Weights of a small image diffusion model: 48-pixel images, norm groupnorm.
Rows from block 10 of a small image diffusion model, named by matrix and row number. Each number is 200 + 40 x the weight over its row's rms, rounded and kept within 0 to 999. All counts start at 0.
After each channel's rows are labels from the 100 images, of 14976 (inputs lightly noised), where the channel reaches its highest value: "peak on" is the class under the peak; "top examples" is what is common among them. Only what is clearly more common there than usual is listed. The data: made-up ball-and-stick molecule models. In brackets: how many of the 100.
# convs0: first 3x3 conv (model.decb.0.0.convs.0.weight, 192x384x3x3, each kernel summed), inputs 192-287

convs0.152,212,104,212,202,187,210,176,224,158,150,190,169,206,222,326,159,171,190,279,231,137,181,214,217,180,255,232,245,219,159,190,200,240,106,188,302,192,234,238,203,189,127,246,298,161,215,232,182,220,227,119,127,118,211,151,181,177,225,194,206,176,297,210,130,160,110,215,139,216,201,181,184,254,173,150,229,242,199,227,261,209,159,173,194,235,186,175,184,96,191,172,255,177,163,280,171
peak on: blue ball (40)
top examples: space-filling (85)

convs0.32,208,173,226,179,123,122,158,211,206,289,220,164,282,228,238,165,338,117,201,286,164,250,181,153,212,192,223,172,162,100,167,121,225,168,231,301,136,162,339,264,234,149,235,187,316,196,156,174,240,163,168,152,172,181,176,208,203,141,214,165,262,108,242,154,143,194,243,161,201,178,169,210,171,137,184,199,183,151,137,184,158,169,124,144,297,237,196,181,203,198,358,203,158,245,166,131
peak on: stick (41)
top examples: small balls on sticks (71)

convs0.34,240,194,195,203,248,260,264,254,101,136,214,116,184,157,256,216,153,230,241,276,167,240,241,156,234,163,184,241,147,208,79,123,196,284,258,147,201,162,223,164,305,130,188,227,175,254,216,206,229,245,173,159,214,118,164,179,249,277,165,208,177,232,167,254,222,117,186,300,246,197,236,225,162,211,221,146,188,171,233,205,115,189,252,193,158,267,150,126,180,285,186,51,164,251,179,287
peak on: stick (29)
top examples: dark backdrop (100)

convs0.16,334,135,243,240,109,211,208,223,192,267,228,227,168,187,286,170,150,121,147,260,164,131,250,215,250,189,156,222,305,199,149,194,219,199,200,215,241,150,227,208,166,223,198,224,197,155,167,176,213,167,143,285,218,153,259,179,151,88,211,288,248,82,187,200,190,121,129,214,195,215,227,214,179,278,211,200,228,201,114,191,151,148,215,183,130,245,170,86,194,146,201,224,130,165,111,112
peak on: green ball (73)
top examples: space-filling (92); green ball (80)

convs0.92,312,123,192,252,179,198,179,207,230,206,151,200,148,299,182,186,201,221,119,148,224,200,172,137,184,188,183,171,134,171,216,139,189,218,186,178,108,172,219,124,155,172,194,211,192,163,150,136,189,239,258,148,212,213,148,125,256,164,221,135,134,264,188,261,265,280,167,155,167,228,231,162,203,194,174,155,141,148,226,272,215,329,163,239,179,156,273,241,225,118,137,218,158,211,242,194
peak on: blue ball (28)
top examples: space-filling (95); branched (82)

convs0.91,171,226,175,164,178,253,209,240,210,271,228,273,215,195,235,184,241,233,186,264,231,170,179,174,194,179,222,296,145,235,171,159,222,223,180,173,165,160,183,184,215,141,169,167,206,320,147,200,198,213,194,215,148,142,0,164,170,161,251,256,190,257,197,159,304,182,235,236,214,235,169,168,122,204,210,0,230,205,188,205,198,227,189,217,212,238,162,132,224,198,198,208,162,187,180,243
peak on: blue ball (39); orange ball (29)
top examples: space-filling (93); balls: four (27)

convs0.125,150,158,164,194,197,259,195,244,204,244,190,176,129,269,215,173,248,220,249,222,159,204,238,187,102,115,200,167,171,215,182,140,209,238,92,245,178,209,184,147,111,171,163,213,210,263,187,222,132,180,247,207,184,319,221,133,162,195,223,118,104,252,265,181,214,120,195,196,208,157,211,178,147,282,213,163,289,224,167,220,266,222,234,218,0,135,203,188,206,247,43,306,197,200,263,238
peak on: yellow ball (28)
top examples: small balls on sticks (72)

convs0.30,264,160,203,165,70,265,159,133,222,166,194,232,204,174,174,162,107,204,132,238,194,158,225,268,163,135,200,248,162,175,183,205,227,165,241,198,157,146,150,52,179,234,65,230,173,58,221,216,184,250,216,233,335,157,242,180,237,187,169,226,185,124,203,252,243,233,182,221,223,237,196,169,131,177,202,223,161,170,185,180,161,164,185,139,211,174,175,182,167,178,175,103,206,254,220,39
peak on: stick (33); white ball (26)
top examples: dark backdrop (80); balls and sticks (65); balls: three (32)

convs0.22,231,292,229,232,88,211,156,207,173,161,186,178,219,237,204,191,174,210,204,258,228,211,168,102,141,196,148,196,275,232,214,194,256,188,165,181,246,171,173,198,112,32,207,253,213,192,135,238,198,110,250,235,203,162,171,217,182,196,199,125,166,121,257,228,171,176,205,181,194,157,211,221,217,165,126,209,209,230,201,168,232,160,173,110,199,239,142,204,223,241,235,126,246,200,224,23
peak on: stick (31)
top examples: small balls on sticks (96); balls: three (66)

convs0.79,240,143,240,132,140,222,183,206,183,234,169,146,162,265,138,283,158,232,150,245,297,138,278,310,167,192,242,218,80,164,215,238,222,147,187,228,300,81,194,232,172,238,192,182,164,184,180,204,168,179,179,235,251,234,256,67,281,123,226,206,242,238,208,258,176,244,246,188,0,227,93,215,210,252,201,148,163,184,200,181,230,222,183,168,189,221,198,251,164,282,168,179,169,276,163,196
peak on: purple ball (37); green ball (26)
top examples: space-filling (100); purple ball (57)

convs0.141,261,194,250,235,146,190,196,217,200,251,226,112,256,207,343,181,247,201,167,332,179,157,194,230,134,199,189,250,145,173,177,181,183,163,174,224,275,172,154,139,255,175,181,196,155,225,148,210,212,296,192,189,271,174,53,175,199,175,175,170,202,230,197,184,241,210,98,189,206,221,193,197,189,171,170,63,211,193,230,165,170,252,191,203,240,199,186,172,187,209,203,220,224,196,209,198
peak on: purple ball (93)
top examples: purple ball (100); small balls on sticks (69); balls: eleven (27)

convs0.41,210,87,241,214,107,224,213,240,207,162,190,150,215,237,247,196,250,202,183,257,185,200,224,139,186,291,154,215,237,214,97,166,167,196,220,185,216,173,216,226,203,32,230,194,135,186,207,267,154,94,151,197,175,229,151,213,161,227,195,207,244,148,165,165,239,169,243,182,230,225,202,243,228,125,283,227,194,183,196,169,202,135,205,88,231,225,179,122,221,213,176,123,227,136,158,7
peak on: stick (43)
top examples: small balls on sticks (66)

convs0.71,174,241,233,254,183,123,369,210,188,151,237,126,213,192,238,259,198,183,169,326,244,134,72,140,256,208,196,213,204,151,186,182,58,189,149,269,181,167,168,207,134,216,167,248,124,273,248,195,198,210,131,303,203,182,204,229,227,177,194,180,113,204,133,203,171,127,249,93,169,232,213,228,241,254,196,162,68,161,218,210,242,237,169,193,119,181,171,138,130,221,209,204,204,195,149,252
peak on: green ball (25)
top examples: space-filling (74)

convs0.82,224,149,186,102,176,223,239,193,130,239,154,246,142,137,195,203,98,156,232,196,243,209,287,176,216,149,248,201,184,146,145,274,129,220,197,171,221,165,193,191,159,198,152,165,226,130,229,182,202,170,189,194,288,204,172,208,165,249,206,211,155,221,169,267,100,195,195,144,238,214,269,174,230,198,239,232,203,197,179,176,219,172,204,261,205,248,176,198,246,281,163,166,252,269,219,217
peak on: grey ball (47)
top examples: balls: five (25)

convs0.166,129,167,147,219,283,269,230,239,171,220,168,194,161,122,194,245,140,237,272,170,118,179,156,166,232,162,217,229,165,187,198,212,274,210,178,236,164,192,269,230,166,277,204,112,204,230,232,231,279,253,243,221,178,200,161,92,182,207,171,207,267,130,244,234,226,132,220,161,243,208,220,188,193,229,228,151,178,208,91,268,148,125,185,247,166,178,185,212,167,260,212,63,264,247,306,191
peak on: blue ball (32)
top examples: space-filling (84)

convs0.89,302,156,99,215,222,291,260,119,192,167,162,113,159,200,300,141,192,246,307,233,189,236,204,158,185,190,205,163,231,141,239,164,261,159,246,227,190,188,127,106,181,218,202,143,236,153,173,203,247,208,169,212,121,206,206,225,224,197,206,201,200,152,216,161,187,215,259,260,214,210,274,188,103,196,255,274,220,261,156,79,285,180,251,214,216,241,234,174,189,164,224,269,139,173,95,75
peak on: grey ball (53)
top examples: balls and sticks (67)

convs0.179,150,132,199,229,271,212,195,187,201,220,218,206,107,238,129,152,165,242,170,248,176,194,111,142,101,217,171,240,145,166,170,210,170,258,173,175,176,219,263,107,220,251,182,200,188,235,179,189,224,205,145,227,155,164,197,198,44,224,173,216,202,188,225,208,174,171,163,193,188,248,221,230,196,199,184,36,240,200,164,267,207,201,259,218,226,125,253,197,252,221,112,182,314,275,187,187
peak on: blue ball (25)
top examples: small balls on sticks (69)

convs0.102,407,151,157,141,113,152,177,149,237,245,201,219,202,154,294,230,360,195,197,199,217,223,191,156,160,228,136,195,145,270,177,176,206,195,112,182,241,173,199,120,214,121,172,147,264,186,216,182,181,168,177,184,183,192,200,156,228,177,211,196,212,191,195,216,257,225,165,196,219,253,202,199,262,200,158,271,180,202,245,197,270,189,166,215,226,180,248,237,223,202,166,294,134,256,228,167
peak on: grey ball (29)
top examples: space-filling (99)

convs0.128,96,156,272,178,162,225,209,186,224,236,149,251,219,194,228,207,281,152,150,271,187,292,175,246,221,152,222,258,181,234,133,212,225,155,137,186,173,206,286,144,151,216,146,234,213,230,133,159,159,262,194,258,204,223,140,174,149,268,182,261,101,219,136,305,155,136,260,169,216,205,252,161,244,262,240,176,169,238,178,216,257,254,97,236,242,222,165,200,263,128,87,173,137,226,264,171
peak on: orange ball (29)
top examples: space-filling (100); branched (83)

convs0.155,307,205,224,185,201,244,316,128,203,232,165,166,191,174,121,126,174,197,129,200,221,224,210,177,214,218,221,149,212,171,266,140,189,126,276,209,274,228,270,189,147,166,219,188,307,239,160,163,260,224,100,85,211,194,241,225,180,259,128,206,167,145,204,260,70,198,150,146,279,164,239,230,238,195,221,198,205,259,212,169,197,172,196,199,209,257,182,268,138,160,183,170,122,213,211,184
peak on: orange ball (35)
top examples: orange ball (59)

convs0.130,164,239,114,164,133,260,161,174,219,147,240,264,160,198,300,159,98,145,216,133,244,241,315,165,237,150,225,201,165,188,191,232,240,280,191,165,203,137,178,416,150,134,315,231,224,227,223,219,244,196,313,183,196,190,231,259,234,211,86,200,191,196,254,190,198,174,212,191,237,183,209,191,216,161,165,293,235,268,231,149,241,88,201,81,172,163,159,232,163,233,276,174,176,208,193,142
peak on: stick (59)
top examples: balls: four (32)

convs0.50,170,193,216,216,237,231,182,245,231,180,187,203,187,203,217,154,164,247,266,188,206,149,193,207,215,175,214,258,222,122,175,212,136,232,207,242,251,178,208,197,254,189,211,205,261,0,190,225,190,170,214,185,390,172,183,150,241,170,232,234,82,212,198,176,167,174,195,126,273,241,209,211,178,170,235,258,198,210,174,264,172,160,219,160,201,169,190,195,118,195,168,168,204,202,147,195
peak on: white ball (26)
top examples: small balls on sticks (77)

convs0.168,65,187,129,246,81,223,204,244,201,178,195,150,196,221,360,201,122,231,210,220,264,204,225,162,148,275,194,213,283,159,205,150,177,202,296,180,233,208,161,162,225,179,158,328,171,110,150,302,103,218,191,223,131,133,21,250,229,207,173,206,204,205,272,185,152,161,160,268,190,203,192,145,269,286,195,43,192,242,185,155,211,246,192,151,202,199,218,137,170,166,162,142,210,137,200,87
peak on: orange ball (37); purple ball (26)
top examples: space-filling (95); balls: three (51)

convs0.187,301,190,214,190,115,210,184,215,194,221,217,135,204,155,294,163,220,184,215,236,194,223,224,222,187,211,207,231,175,206,177,164,188,179,215,225,218,167,141,190,234,192,197,172,178,252,173,181,209,0,210,167,190,171,389,154,199,222,198,144,203,231,191,192,319,217,157,256,225,160,184,181,208,197,179,4,211,221,217,204,200,235,186,213,232,217,181,184,201,214,198,201,197,221,217,220
peak on: yellow ball (75)
top examples: yellow ball (94)

convs0.4,236,209,133,222,270,199,184,140,262,69,240,200,162,249,292,161,212,177,186,192,197,251,245,208,146,242,117,159,169,243,226,196,140,206,234,227,235,193,210,69,260,127,160,211,166,169,164,193,161,190,246,210,154,165,220,156,201,235,191,250,145,159,122,153,185,226,210,237,244,199,187,138,208,165,210,285,229,204,226,257,257,249,189,260,178,105,243,189,216,230,225,184,205,216,178,257
peak on: grey ball (83)
top examples: space-filling (99)